A small sound classifier, trained from scratch: 52083 training examples.
Rows from block 6, named by matrix and row number. Rows with one number belong to one neuron. Each number is 128 + 32 x the weight over its row's rms, rounded and kept within 0 to 255. All counts start at 0. After the name is the row's rms in percent of the matrix's.
# gate: first MLP gate (model.blocks.6.ff1.gate.weight, 416x160), inputs 0-53
# fc1: first MLP up (model.blocks.6.ff1.fc1.weight, 416x160), inputs 0-53
# fc2: first MLP down (model.blocks.6.ff1.fc2.weight, 160x416, transposed), outputs 0-53
gate.181 109 [141  54 150  81 111 119 118 117 159 135 177 160 116 178 130 145 101 147 173 168 122 115 155  82  86 137 108 158 127 109 143 107 156 171 108 192 113 149  99 144 124 128 124 155 105 169 127 135 163 124 139 172 133 173]
gate.182 102 [111 146 123  86 169 160 145  67 160 106 164 116 161 105 124 136 118 133  82 136 127 114 158 148 147 139 167 146 157 156 120 107 142 140 165 130 172 219  67 148 112 148  69 136 124 106 113 118  92 130 149 117  93 164]
gate.183 108 [152 157 131 141  94 145 109 107 158 129 127 145 101 119 129 121 142 148 135 116 112  67  82 128 105 155 157 181 141 153  99 143  50 172 164 109  92 168 139 158 105 117 101 140 114 170 140 128 101 138  86 113 176 149]
gate.184 103 [105 134 154 192 106 108 105 117 112 103 141  80 151 176 190 109 163 153 115  97 126 168 103  94 110 109 109 119 183  98  75 167 137 108 143 116 141 121 141  83 142 160 126 141  83  98 179 170 201 160 143 126 123 117]
gate.185 092 [117 116 100 141 143 135 209 130  83 104 125 154 155 131 142 125 136 102 146 172 128 164 143 153 166 175 147 109 117  76 124 159 135 111 106 116  63 134 125 152 132  89  80 151 108 139 151 175 208 170 149 125 113  94]
gate.187 087 [194 130 111 150 128 207 138 145 151 152 113 123 118 219  87 157 175 167 200  97 110  64  98 154 109 172 140 147 165  83 191 171 128 158 124 112 107 141 130 176 111  95 126 169 170 108 131 139 152 116 108 135 150 169]
gate.188 085 [103 188  96 180  46 129 112 206 137 154 118 127 143 131 144 131 124 173 143 138  43 177  82 138  89 120 100 176 114 142 158 134 133 128  90 121  75 127 109 149  88 169 145 109  84 100 163 137 164 184 124 117 158 110]
gate.189 102 [ 72 100 103 131 160  91 163 126 136 115 198 160 119 121 189 121 113 136 177  97  59 166 131 128 132 123 124 141 151  97 101 150 110 196 153 199 173 163  81 147 130 106 114  74 130 142 159 158  85 182 161 157  45 107]
gate.190 077 [160 113 138 178 160 102 148 153  97 122 111 112  93 139  83 161 159 142 190 140  80  92  99 104 112 127 116 169 154 125 212  99 170 128 150 115 103 152 104 147 101  75 122 126 154 121 145 116 134 133  85 148 126 218]
gate.191 101 [111 172 143  90 184 152 161 128 200 101 212 151 109 134 192  98 100  94 197 138 159  77 138 135 130  90 126 122  70 147 157  84  37 100 119  26 132 121 126 150 155 150 112  71 148 142  99 174 132 137 109  95 107  67]
gate.192 100 [135 130 150 142 213 159 153 111 123 171 197  87  86 128 135 117 145  77  98  95 147  92 160 123 152 126 196 117 105  73 107 107  90 130 138  70 148  87 107 148 134 158 122  64 105 110 113 156 109 167 162 101 108 103]
gate.193 102 [128 174 138  83 147 166 126  93 153 182 249 119  99 117 122 136 172  87 129  94  80 136 173 166 150 160 177 140 160  82 170  87  63 166  94  50 148 109 109 147 178 188 111  85 101 177 113 101 102  93  78 145 146 117]
gate.194 083 [152 138  99 116  69 149 119 122 142  95 122 137 140  90 100 127 171 116 128 112  96 160 135 175 153 121 146 130 157 118  96 153 133 115 143 132 107 121 132  99 162 131 156 155  75 176 135 164 115 141  80 149  88 135]
gate.195 076 [ 70 156 138  72 131 142 129 109 103 100 101 172 128  63 133  80 151 170 141  87 124 162 158 158 112 117 162 122  56 142 128 116 142 105 147 161 116 124 179 105 156  90 108 140 130 130 134 141 202 129 105 184 115 161]
gate.196 086 [125 122 138  91 193 111  61 118 146 100 138  51 117 159 104 161 160 129 191 120 106  79 179 149 155 132 132 127 181 105 125 117 134 184 105 172 113 138 112 101 112 119 195 123 147 166  95 122 138 116 113 134 127 220]
gate.197 090 [126  81 189 133 115  74 103 126 156 124 126 138 133  90 134 111 106  80 180 118  87  90 110 118 180 112 115 133 153 167  98 122 149 104 195 129  52 141  83 129 171 141 124 140 125 164 146 146 105  91 129 105  98 128]
gate.198 106 [ 86 128 126 124 169 144 137  57 165  31  89 148 104 103 108 130 139 125 184 131 126 112  64  98  82 137 161 123 131 170 132  98 114 116 134 134 168  70  99 116 121 151 117 136 141 120 128 145 124 130 157 101 134  80]
gate.199 081 [166  78 198 126  92 145 137 115 166 134 135 119 125 125 124 121 135 109 200 116 143 164 128 121 143 141 124 178 196  70 145 188 208  90 145 134 130 151 157 193 144 118 119 183  93 122 128 140 109 181 156 134  98 138]
gate.200 095 [192 190 184 114 132 134 159 120 141 118 119 178  98 120  88 180 141 146  94 153 129 122 124 111 154 122 154 104 150 120 103 111 130 143 164 159 136 117 195 120 149 196 133 178 145 132 124 116 101  82 130 105 151 121]
gate.201 109 [132 108 160  96 173 122 164 119 149 108 241 124 130 166 158 105 116 159 180 160 152 122 132 109 118 111 104 121 119  94 117 101  99 163 145 114 168 110 120 108  40 177 146 193 137 139 107 152 109  95 125 144 133 104]
gate.202 080 [ 99 149 158 129  89  56 111 163 134 133 111 151 207 115 150 148  73 113 109 115 139 151 131 126 133 135 152 164 162 131  88 137 108  76 116 151 125 107 152 100 120 186 136 180  87 104 165 144 136  81 146  87 136 143]
gate.203 101 [107 144 130 115 104 121 119 120 135 122 144 203 130 132 176 122 143 151 121 107 192 167 134 124 119 133 158 131  91 121 111  97 133 170 176 118 114 194 175  95 134 165 173 154  84 177 142 135 132 130 135 166 114 130]
gate.204 079 [ 76 155  61 127 116  81 110  99 114 143 148 139 145  78  90 111 123  85 116 130 140 150 121 118 120 119 137 131 108 174  93  87 128  51 131 108 167 118  81 156 113  99  74 105 110  87 119  86 138 130 125 218 151 130]
gate.205 094 [163 118 120 170 221 148 161  99 140 150 162 127 131  67 118 166 125 130 121 135 173  80 150 109 155  98 165 144 105 123 127  75 144 122  82 113 155 136  66  64 181 101 122 110  77  86  91 157  77  90 143 107  82 123]
gate.206 107 [102  97 104 131 163 170 123 155 158 146 182 135  88 127 151 168 172 165 159 168 128 164  77 127  96 174  69  94 114 150 147 133 104 118 143 108 116 176 110 136 102  75 133 136 131 125 166  79 145 126 129  71 130 147]
gate.207 100 [159 123 111 114 172 189 133  29 119 137 194 209 167 137 186 100 130 131 120 139  94 113 177 159 106 189 105  97 115 127 100 100  80 155 107  83 108 134  55 134 145 144 110 138 122  67  99 132 148  69 151 149  87 157]
gate.208 104 [152 108 140 134 147 168  83 108 188 208 180 134 111 156 172 130 146 110 135 223 118 145 159 115 117 119 119 119 100 122 172 110 119 147 132  71 105 128  79 198 127 129 114  91  93 116 105 136 120 101  84 117 115 181]
gate.209 081 [146 151 187 172 172 156 138 133 122 118 206 123 121 126 137 113 153  98 131  97  78 175 132 140 184 128 135 177  65  56 123 137 149 105  48 166  80 137 127 124 143 126 154  86 175 113 182 152 152 132  84 138 111 164]
gate.211 091 [187 151 133 115 129 145 113  88 114  88 180 104 117  99 115 154 176 215 139 164 132  89 109  29 113 107 111 183 113 107 105 104 127 112 137 129  79 116 115 120  97 163 141 148 151 150 159 138 120 121 116 125 124 139]
gate.212 102 [ 60 137 124 146 150  77 147  72 151 141 162 116  61 144 141 123 111 112  76 121 132 144 152 121 169 163 147 144 131  95 128 132  99 131 165 146 164 128  95 132  76 105 112 159  45 133 163  93 145 161 148  89 189 139]
gate.213 102 [142 164 111 165 139 166 102 146 156 143 193 184 153 137 156 112 141 144  80 126 173 145 210 100 109 153 144 132 112 124 140 120 105 100  97  97 138 176 119  97 164 147 146  66 140 136 132 131 129 143  92  93 175 141]
gate.214 095 [108 122 148 174 158 162 134 172 111 125 152 137 157 139  95  90 103 123 236 118  89 113  85 151  96 160  59 102 182 111  45  88 144 143 130 141 173 145  83 130 131  88 123 158 109  79  79 150 110 114 139 194 122 142]
gate.215 111 [158 143 138 144  68 133 195 139 151  96 110 128 202 110 123  71 160 163 173 110 118  97  80 148  88 132 102 164 187 137 109 204 132 163 156 199  80 125 165 107  98 112 186 120 142 144 105 153 107 116 185 142  91  99]
gate.216 100 [ 69 142 184 122 132 121 140 125 130  71  93  52  97 136 115 168 101 142 123 164  85 127 120 183 100 138 120 121 132 152 124 128 160 126 116 140 166 169 155 114 122 114 141 114  86 127 138 164 127 147 104 116 149 218]
gate.217 097 [116 134 121 129 128 111 126 111 165 123 104 143  70 189 152 120 178  99 131  64  70 117 115 151 107 132 112 147  87 149 134 148 129 118 128 110  90 109 192 191 115 149 174  99 174 206 131 159 137 176 143 181 100 137]
gate.219 089 [179  82 153 120 134 137 117 159 118 117 120 139 122 135 106 143 143 110 129 146 148 127  89  58 146 114 146 106 151 154 126 187 145 179  84 134 155 159 214 202 119 108 146 149 126 151  86 192 123 109 151 139 110 130]
gate.220 106 [145 102 149 134 104  86 159 172 124 102 118 137 142  99 172 161 143 163 106 125 159 109  95  88  84 129 113 124 106 137 114 113 146 151  89 178  64 174 149 132 134 127 131 162 141 138 148 134 149 157 149  95 101 149]
gate.221 084 [163 136 151  93 124  59 128 104 151  60 144  85  94 160 163  70  75 106 133 131 117 139 131 120  53 173 102 158 120 110 112 103 149 119 170 119 170 106  81 145 201 157 107 115 116 123 125 120 188 123 128 110  93  73]
gate.222 085 [130 173 132 117 148 120 142 200 115 128 152  97 144 152  68 103 126 126 110 120  73 132 117 214 147 164 173  93 138 112 139 191 107 125 109 124 141 160  88 129 149 143 100 126  88 128  98 116 111 160 166 131 129 116]
gate.223 094 [103 171 143 121 216 123 149  67 144  27 185 156 122 133 148 126 105 129 170 150 170  62 235  96 133 133 158 132 109 133 139 113 133 136 134 142 186 180 108  92 123 165  71 163 101 111 116 138 154  68 160 142  62 160]
gate.224 084 [122 150 132  91 152 173 147 125 125 102 160 128  79 159 140 163 171 131 129 212  71 125 120 161 107 130 132 110 162 112 155 162 146 164 131  91 143 115  81 106 134 138 112 108  77 147 139  67 135 128 112 148 144 127]
fc1.181 112 [ 97 198 126 145 186 133 115  99 145  76  58 118  63 135 100 144 148  69  85 109  72 133 113 112 153 171 191  84 115 132  92 103 128  57 162 140 134 110 150  82  94 143 137 153 136 113 151 130 130 100 100 121 162  95]
fc1.182 104 [ 61 108 188  78 203 124 134 111 135 183 167 178 145 148  97 117  88 136  75 128 180 126 168 171 147  99 132  99 132 141 100 126  96 149 173  91 135 107 139 142 122 158 108 103 112 176 166 155 125 114  80 108 127 129]
fc1.183 095 [167 138 214 112 100  77 142 170 128 149 137 148  77 110 114 133 134 125 129 116 163 158  62 117 149 127 118 101 127 105  97 206 141 131 110 146 173  84  92 114 167  93 102 144 146 119  31 140 133 122 106 113 143 133]
fc1.184 084 [154  78 167 104 137 161 155 149 108 128  97  65 142  86 104 175  51 147 147  96 113 116 119 132 149 154 133 114  71 175 148 124  81 147 118 153 129 140 106 103 123 139  87 108 102  98 100 184  93 145  97  89  98 130]
fc1.185 083 [128 171 157 116 193  83 109 119 181 122 145 132 102 112 196 133  95 157 141 107 136 108 129 121  41  58 107 154 147 185 103  82 101 145 151 154 144 119 105  61 108 102 154 100  83  95 111 127 100  67 111 156 129 151]
fc1.187 101 [152  84 123  95 180  91 118  97 140  78 140  55  99 132 149 117 124 101  82 145 111 108 191 127 149 104 147 140 109 118 109  77 141  68 103 138 125 130  68  88 158 147 193 109 104 171 158 119 124  93 110 160 127 139]
fc1.188 098 [146 165 136 169 130 187 119 194 155 110 112 157 160 107 156 120 134 149 179 140 129 106  76 106 126 124 162 169 122  81 170 139  86 131 123 210  51  93 135 183  62 118 147 185 146 112 151 195 144 128 116 104 145 117]
fc1.189 107 [117 126  91 162 125  94 141  89 146 157 142 149 147  97 210 135  68 145 161 149  98 157 236 132 152 154 144 114 145 183  44 128  95 148 139 150 155 131 145 123  65 124 137 148 116 188 132 143 141 191 138 144  79 131]
fc1.190 087 [ 94 102  88  82 232 140  93  83 111 142 156 110 156 152 128 140 141  91  80 158 197 178 214 133 120 160 126 168 134 110  93 103 107 159  67  74 152  92 137 103  88 115 150 134 118 104  92 102 151 122  91  91  94 151]
fc1.191 123 [187 125  78 156 174 170 138 137 164 117  92 133 138  52 129 146 114 101 107 144 108 105  62 161 145 120 122  83 170 135 148 151 145 113 145 154 104 110  83 102  91 114 136 133 120 129 134 127 157 118 201 120 146 135]
fc1.192 120 [112 125 114 130 156 129  98  75 151 114 197 138 124 132  66 115 111 123 100 136 110 111 172 194 121 138 122 111 137  93 101 114 148 166 180  69 136 159  75 118 157 115  71 137 121 149 205 141 130 122  96 102 116 144]
fc1.193 125 [156 146  86 174 128 113 123 197 113 114  83 121 145 102 163 134 144 139 137 134 129 119  76   9 104 114 123 131 103 144 152 126 129  97 124 227 136  80 149  81  70 116 156 116 171 129 128 140 117 113 138 151 153 110]
fc1.194 079 [114 122 177 137 217 151 141  97 115 137 155 105 108 133 132 127  83 152 125 114 135  74 165 109  75 157 103 119 132  94 141 148 162 131 108 129 168 128 129  64 113 131 153  95 155  67  90 118 113  92 132 129 104 123]
fc1.195 085 [ 49 107 146 119 126 128 100 106 103 153 112 136 207  60 108  55 163 151 117  70 146 174 163 134 122 133 166  89  95 111 163  87 132  57 122 161  94 172 160 125 165  99 128 142 122 101 143  96 157  94 123 129 182 190]
fc1.196 093 [134 150 159  82 117 170 166  86  67 118 123 101 122 108 134 130 100 121 105 128 114  90 122 136 178 136 187 156 158 166  49  82 123 126 144  96 174 171 123  77 157 218 114  96 110 140 112 176 146  63  81 178 128 100]
fc1.197 093 [114  71 104 184 137 144 125 143 131 146  88 200 125 139 205 132 130 100 156  91 113 139 107  44 133 132 105 116 130  98 153 115 132  81 142 189 108 153 161 186 115 140  84 209 161 114 157 142 147 147 169 155  99 101]
fc1.198 091 [117 184 148  80 158 126 110 205 155 123 103 122 134 149 124 119 142 109 139 168 101 130 139 168 131 106 168 136 146 111  64  85 174 107 112 152 175 124 148 135  84  97 136 141 166 166 195 160 131 145 116 170 140 102]
fc1.199 080 [147  80 205 128  74 165 143 118 127  79 118 124 121 182 121 112 124 142 204  32 149 156 106 114 155 141 121 164 145  61 130 143 142 111 141 151 131 118 112 198 132  91 106 163 147 161 152 150  97 206 114 136 134 114]
fc1.200 084 [122 127 165  77 112 119 136 132  89 153 119 119  99  94 134 153 129 112  90 160 160 144 114 103 153 104 174  47 124 157 146 125 154 109 144 103 147 185 147  55 128 130 128 133 125 112  62 112  90 112  70 141 100 126]
fc1.201 123 [ 80 173 133 109 153 140  90  50 142 159 198 126  66 143  95 139 102 124 140  94  92 129 168 191 245 113 144 138 129 107 138 127 125 177 154  79 129 161 108 169 227 153 108 125 150 158 181 126 105  72 106 116 134 151]
fc1.202 079 [135 123  80 142 174 123 166 103 118 172 129 132  78 145 165 151 154 127 115 133 122  96  83 155 145 147 106  81  99 143 174  82 133 148 155  62 140 138 162 116 144 116 155 140 130 100  98  79 131  89 157 110 117 109]
fc1.203 103 [123 118 105 139 192 125 123 147 118 115 129  80 111 128  88 114 121  18 119 155  85 127 173 139 175 146 107 132 157 111 146 136 109 142 108 109 161 126  85 168 134  88  89  78 156  79 126 117 166 114 108 106 161 103]
fc1.204 085 [136 143 155 172  30 155 118 161 132  86 116 172 134 117 148 107  66 125 100 117 142  98 144 118 116 133  83 172 142 136 129 116 140 133 155  83 111 110  99 120 100  94 130  85 208 122 122 182 189 110 167 130 150 121]
fc1.205 117 [155  89  76 171 132 170 121 115 123 103  90 136 131 112 168 138 129 131 156  74 116 136  82  91  52 170  72 114  98 146 186 132 124  44 137 201 101  77  97 105 110 129 137  83 167 115 113 107 146 111 192 131 127 116]
fc1.206 092 [ 97 135 130 114 149 165  75 106  97 141 161 105 122 126 151 149 156 161 109 123 111 129 125 162 149 135 155 162 100 122 143 133 163 174  93  75 156 201 128  86 164 136 183 137  40 161 130 117 130 126 114 134 131 180]
fc1.207 109 [120 172 162  76 172 137 137  94 110 160 187 149 111 133 110 162 127 163 136 138 163 181 158 156 132 102 129 107 176 121 103  96  71 134 111 121 133 125  99 110  66 164 157  95 105 144 139  38 109 118  78 138 155 160]
fc1.208 109 [180 131 156  89  71 178 149 190 112 109  66 112 100  79 110 109 152 132 129  98 169 150  67 116 132 125 157 129 123 143 142 154 105 159  92 140  71 140 116 131 151 122 114 137 118 123 102 160 112 162 124 129  88 116]
fc1.209 090 [109  90 154 138 149 136 202 130 153 140 145 152 132 138 156 108 160  71 135 168 119 118 124 131 160 110  85 110 176 105 158 100 125 160 103  49 159 134 141  71 169 140  78 142 101 126 111 175 206 118 114  92 139 112]
fc1.211 107 [135 110 177 146 120 160 137 130 144 108 172 142 122  75  80 139 121 196 138 125 194 107 125 143 179 136 133 162 191  82 146 119 175 138 161  60 133  76 123 139 158 131 126  74 120 103 141 124  93 104 110 103  85  99]
fc1.212 105 [137 159  86 165 156 137  99  80 174 114 163 148 121 116 152 153 105 136 173 102 107 108 124 139 173 146 144 132 180 161 106 152 111 120 148  96 102 113  46 195  24 159 122 121 134 158 138 155 125 145 188 133 122 107]
fc1.213 105 [116 133 141 169 138 155 121 131 134 137 119 141 163 117 120 123 105 139  79 128 181 121 151 190 126 123 126 120  97 108 128 178 101 119 138  99 194 187 166  75 189  74 167 136  92 111 125  77 106 169  87 135 136  92]
fc1.214 102 [132 142 119 135  97 104 130 165 224 161 113 124  84  93 173 114 121  93 119  98 160 168  99  60 169 144 136 151  92  93 150  87  92  83 138 137 143 157 154  86 126 147 148  88  99 137 149  62 118  83 109 109 142 118]
fc1.215 097 [118 120 100 173  55 137 148 174 170  87  99 180 134 177 131 150 208 127 147  98 124 187 153 106 100 229 132 110  83 165 166 152 109 109 111 126  97  98 145 128 121 120 134 100 145 109 108 128 180 155 150  87 137 117]
fc1.216 097 [113 124  98 142 120 105 123 158 169 145 142 134 123 186 177 100 178 146 115 166 143 100 182 146 127 159  78 145 162 161  24 143 153 169 100 150 117 104 127 102  97  98 152 150 128 123 179 120  86 179 137 122 149 126]
fc1.217 099 [ 87 102 124  93 194 135 198 137 119 126 195  95 114 107 148 132  92 126 148 158 144 135 141 132 134 136 104 126 138  92  89  99 100 156 121 161 166 138  11 130 131 126  75 160 146  99 110 102 179  78  89  55 167 120]
fc1.219 084 [147  56 177 122 140 146  98 175 123 133 171  95 122 152  97 138 131 116 116 180 112 160 114  96 108  99 106 118 147 129 136 174 167 189 138 110 141 138 174 193 187  89 133 162 132 139  97 181 165 129  97 140 142 154]
fc1.220 094 [146  51 170 112 159  95 133 120 133  86 120 203 142 125 103 172 141 155 133 144 156 133  93  94  85 156 131  88 139 125 126 115 149 148 140 169 105 179 177 150 162  93 146 108 131 103 131 172 116 123 140  79 128 185]
fc1.221 098 [116 147 103 145  40 138 120 162 140 130  96 129 192 112 111 137 131  99 189 111  67 152 117 116 149 150 113 149 121 116 168 131 136 153 124 123 152 151  94 134 115 113 101 172 174 116 123 111 170 163 156 148 173 181]
fc1.222 089 [113 121 136 112 129 112 112 135 132 126 102 143 171  95  31 130 103 145  86 109  93  64 152 255 126 129 161 100 122 140 161 146 133 106 109 102 170 129 136 111 134 138  99  97  61 104 179  95 125 141 134 112 150 131]
fc1.223 098 [ 98 111 122  96  61 128 104 135 123 111 153 106 118 157  62 118 116 116  62 119 131  36 132 244 150 111 143 111 148  95  77 168 109 163 124 114 128 126 108  28 141 140 152  77 104 137 112 160 113  90 103  66 134 147]
fc1.224 096 [109 138 104 117 111 163 164 157  89 120 160 141 103 121 100 137 133 124  97 171 133 117 108 163 137  90 134 139 146 138 211 253 204 117 164 123 171  50 103  88 115 155 116 115 158 124 123  97 116 102 126 129 120 131]
fc2.181 067 [121 132 118 142 166 175  94 137 119 104 107 162 138 110  93 200 193 144  53  79 123 152  86 139 126 153 117 143 138 124 101  64 137 163 140  98 135 122 126 109 166 161 147 135 124 151 106 104  99 159 130 127 104 121]
fc2.182 050 [155  54 164  75 119 108  99 175 133 150  33 159 110 160 151 154 116 144 129  89 169 115  75 136 108 107 117  99  76 106 170 162 157 121 121 123 125 100 166 168 167 109 118 144 162 126 162 100 116 100  55  85 163 105]
fc2.183 073 [133 174  39 108 165 174 124  51 159 143 103 146 116  99 168 115 124 111 102 105  88 121  96 144 148 161 129 113 175 125 134 159 167  90 161 150 134  90 176 157 168 121  94 169 119 100 117 122 127 168 116 130 158 135]
fc2.184 074 [159 156 129 114  78 174 111 131 105 143  70  94 109 126 154  83 196 120 162 134   6  90 148 108 137 173 173 143 144  90 143  68 123 107 181  78 185 122 154 196 160 116 172 124 123 128 146 142 166 125  96 119  86 109]
fc2.185 192 [142 121  86 107  89 183 166 160 127 150  91 143 146 164 106 155 137 147  94 146 160 125 145  83 144 146 162  93 144 137 151 138 131 124  93  61 139  92 109 126 158 119  87 159 194  68 105 145 166 163 123 130 111  82]
fc2.187 097 [122 202 124 149 149 204 108 116 135 159 132 160 142 236 144 178 129 140 133 124 167 142 106 164 165 194 127 122 179 192 119 137 143 163 110 121 131 150 126 150 127 143  92 106 128 130 140 112 164 141 144 127 157 147]
fc2.188 141 [134 119 180  74 159 130 132 108  62 120  50 113 163  78 105 143 106  98 133 198  93 126  85 120 204 156 178 129 184  52 197 112 139  99 106 120 114 127 131 141 151  56 144 207 142 165  90 112 114 168 131 173 106 133]
fc2.189 083 [ 20  77 128 162 125 132 144 110 161 143 125 154 114 104 171 119 107 140  80 129 124 148 126 139  94 138 159 132 176 193 120 126 183 144 133 135 125 170 116 132 142 207 109 106 122 100  90 119 129 128 163 182 152 122]
fc2.190 108 [125 152 141 140 117 152 101 146 160 159  60 125 116 136  84  85 146 127 144 165 112 108 135 100 157 117 106 155 114 171 133 124 139 113 169  91 181 105 115  89 103 108 104  48 122 101  58 118 157 108 161 138 123  56]
fc2.191 065 [205 150 100 152 120 127 179 131 142 167 135 110 115 117 107 164 161 144 133 113 132 138 154 187 103 145  90  43 152 108 114 137 154 126 168 207 146  48 113 110 142 132 131  99  90 131 127 115 131  58 168  75 146 145]
fc2.192 066 [148  81 136 159 117 127  60 177 110 140 123 137 115 144 118 165  88 119  74 132 118 136 127 129 136 107 175 131  91 125 137 155 146 143 132 108 113  97 109 145 179 116  94  70 129  66 105  87 146 143 102  95  93 133]
fc2.193 078 [137 126  71 146 178 129 119  98  86 131 169 176  88 118  98 127 171 193 173 106  75 159 130 101 145 123 128 136 158 123  93  78 155  86 156 156 170 109 124  98 116 140 137 122 119 187 155 129 156 109 137 197 128 149]
fc2.194 210 [168 193 117 103 147 157 186 213 134  96 101 100 100 115  90 143  94 137 143 124 118 117 116 158 176 107 128 141 123 133 156  88 180 131 124  95 120 145 150 109 115 172 102 138 184 106 129 160 146 116  68 118 117  95]
fc2.195 094 [181  68 113 173 177 122 180  91 101 145 141 108 109 153 178  99  71 178 165 174  97 127 132 132 124 109  97 110 181 119 126 125  83 125  96 135 136 152 116 116  60  99 147  93  78 155  95 150  96 149 119 113 126 145]
fc2.196 062 [114  64 129 125 122 115 117 174 183 100 143  77 153 124  82 158 149  83 144 154 123 116 183 144 136 133 121 114 189 112 128 134  84 178 152 156 157  87 128 134 150 133 107 114  96 118 100  74 141 139 132 166  92 171]
fc2.197 148 [145 196  85 105 128  54 129 155 154  99 128 158 142 139 166 126 191 119 143 141 154 107 150 100 114 153 144 143 117 114 125 173 140 107 122 190 133 163  89 116 128 115 137 181  96 164 162 137 126 148 174 116 129 119]
fc2.198 047 [123 149  91 131 111 129 143 112 163 162  65  88 146 150 113  99 105 131 141 102 124 125 163 143 160  83 105 118 104 186 114 111 147 106 185  99 117 138 154 120 144 163 127 158 156 125 113 135 161 135  83 181 182  93]
fc2.199 200 [147 125 104 125 100  74 142 154 147 129 108 126 141 136 147 165 146  97 136 107  87 132  77 120 183 100 144 123 162 107 102  79 120 149 119 117  65 131  93 169 160 122 132  93 113 161 123  84 150 118 132 107 142 149]
fc2.200 053 [127  37 113 151  99 117 133 129 144  99 152  28 173 128 103 124  75 129 138  96 126 209 148 156  93 117 107 132 143 169  83 180 105 174  77 149 174 148 143 147 108 140 128 120 131 138 133 129 111 105  90 139 125 154]
fc2.201 068 [153 101 180 133 101 176  94 161 138 140 108 118  72 157 143 160  98 101 117 127 112  83 164 129 166 135 146 119  53 100 121 134 134 151 147 119  99 132 124 174 186 166 146 137 160 139 148 118 158 127  71 110  85 127]
fc2.202 062 [162 136 148  93 130 135 150 157 151 133 107 145 190 133 137 151  76 138  73 138 144 128 124 171  88 128 227 161 109 150 136 138 122 165 152 124 129 113 172 102 124 164  90 151 138 157 138  95 145 113 130 123 137 125]
fc2.203 140 [ 70 113 174 111 114 107 127 162  77 100 126 182 113  70 171 109 141 143 103 165 204 168  93 138 162 127 146  95  64 106 162 111 155 144 169 136  77 154 126 147 103 109 162 198 163 114  90  93  85 126 105 162 161 136]
fc2.204 047 [165 128 206 133  47  96 164 123 146 113 140 141 122  82 164 111 119 145 131  87 117  82 121 104 146 111 115 107 107 112 168 177 179 120 172 101 127 173 152 150 124 129 126 108 156 104 137 121 190 111 149 101 101 147]
fc2.205 081 [131 124 102 136 125 153 116 106 148 131 126 134 125 136 160 121 116 130 118  82 124 147 127  60 119 170 144 119 120 149 131 130 140  61 122 168 122 135  76  47 191 202 171  75 133 154 167  94 135  56 157 135 170 129]
fc2.206 098 [ 76  88 135 168 139 139 122 138 175 145 182  88 104 135 152 119  73  87 126 167 183 161 149 131 161 113 134  76 142 111  98 108 130 113 198 124 115  75  99 155 157 106 100  37 173 132  93  80 162 107 137 169  80  76]
fc2.207 057 [200 127 124 137 132 129 122 132 115 135  64  94 160 121 125 159 145 125 165 113 138 136  71 170 134 136  90  96 122  99 180 128 160  94 151  91 144 148 130 140 149 140 111 118 145 123 144  51 114 112  73  91 144  97]
fc2.208 117 [120 144 151 151 141 148 144 186 123  77 147 113 136 118 117 127 133 181 133 128  77 119 137 156 140 140  72 161 155 125  62  79 128 120  99 146 179 135 120  93  88 179 116 168 119 107 169 170 105 118 117 133 147 119]
fc2.209 055 [ 88 101 117 133 115  72  71 129 109 122 148 102  71 131 150 174  46 248 134 117 182 149  89 140 113 160 117 140 148 159  86 147 117 105 112 184 111 124 124 105  96 143 181 128 128 164 128 128 110 134 135 160  58 141]
fc2.211 068 [160  60 100 170  83 169 141  19 133 132 195 123 118 112 121 121 120 153 130 137 131 138 155 132 119  95 128 121 139 149 105 176 108 132 169 153 116 179  80 113 113 142 101  90 146 150 136 105 140 109 139 115 122 215]
fc2.212 063 [130 146 148 152 122 133  96  56 116 123 152 225 123  93 117 137  76 157 108  91 124 154 123  84 147  80 141 140 135 177  60 101 130 124 179  99  74 168  85 155  75 114 148 109 115 120 123 121 127 101  57 138 120  46]
fc2.213 059 [120 121 143  41 133 149 117 114 148 185 137  77 151 137  91 169  78 140 107 127 143  88 146 144 138 131  94 144 166 172 104 123  72 155 151 130 150 131 115 136 178 139 124 157 125  85 118 113 112 149 168  93 101  67]
fc2.214 050 [153 115 109 136  62 120 116 142 136 187 161 137 159 142 147 115 179 156 103 131 138 127 177 127 183 124 110  88 148 105 125 106 106 176 158  98 127 109  91 109 114 145 130 155 108 132 137 138 106 125 115 128  61  91]
fc2.215 194 [159  93 131 125 127 100  71 143 113 126 128  68 175 131 147 162  83  79 148 175 115 115 150 125 136  88  99 159 127  12 142 167 150 113 124 128 125 111  58 128 129 107 130 141 154 128 110 124  96 108 131 170 150  69]
fc2.216 053 [167  76 133 151 175 134  87 142  92  80 205 142 143 121  78 151  87 164 151  85 128 116 134 121 131 137 146 132 109 135 148 142 115  94 116 142  99 184 128 117 163 132 144 108 108 136 167 137 218 154 118 172 191 124]
fc2.217 168 [ 82 151 136 167 144  64  97  48  90  77 162 156 106 147 162 128 138 207 119 103  99 146 161 119 118  95 135  78 106 116 118  71 120  73 129  89  92 132 155 155  52 121 207 137 137 136 132  85 185 102  97 140 142 141]
fc2.219 092 [119 127 102 161 173  89 130 133 114  66 142  84  43  82 142 105 138 154 210  74 123 109 108 122 166 111 165 130 137 136 119 161 138  99 116 135  93 103  80  36  55 111 166 144 127 136 174 135 105 137 102  88 167 107]
fc2.220 111 [129 128  78 129 158 138 110  65 151 100 166 141  94 109 106 114 168 145 174 113 133 118 150 167 124 109 125 169 124 120 128 176 118 117  86 147 141 137 125  94 154 185 122 157  92 120 133 151 146 138 114  80 128 153]
fc2.221 075 [ 95 111  83 126  49 156 152  69 155 104 168  94 133  93  86  77 119 127 124 115 123 116 181 108 151 158 100 136 128 157 108 114 128 164 153 134 185 113 129  84 148 146  93  60 112 155 134 148 140 131 118 127 133 172]
fc2.222 069 [127  97 140 158 153 199 156  30 102 111 123 119 164 120 197  78  91 171 154 126 161 196 107  81  89 139 129 114 101 142 153 146 128 106 102 129 159 124 120 114  94  86 124 132  90 155  88 109 137 107 102 183 143 166]
fc2.223 044 [188  92 102 101  72 103  89 235  91 132  57 121 134 136 131 134 145 160  90 167  98  90  92 147 167 108 129  95  96 104 135 157 148 147 154 142 123 120 130  58 142 140 111 165 104 101 102 140 111 107 141  50  94 120]
fc2.224 129 [122 175 120 140 195  80 161 134 110 124 183 144 133 128 112 128 116 156 193 166 120 116 157 128  84 102 143 107 141 161 137 153 125 124 129 180 104 158  93 116 103 102 214 132  82 163 155 140 103 116 152 176 128 185]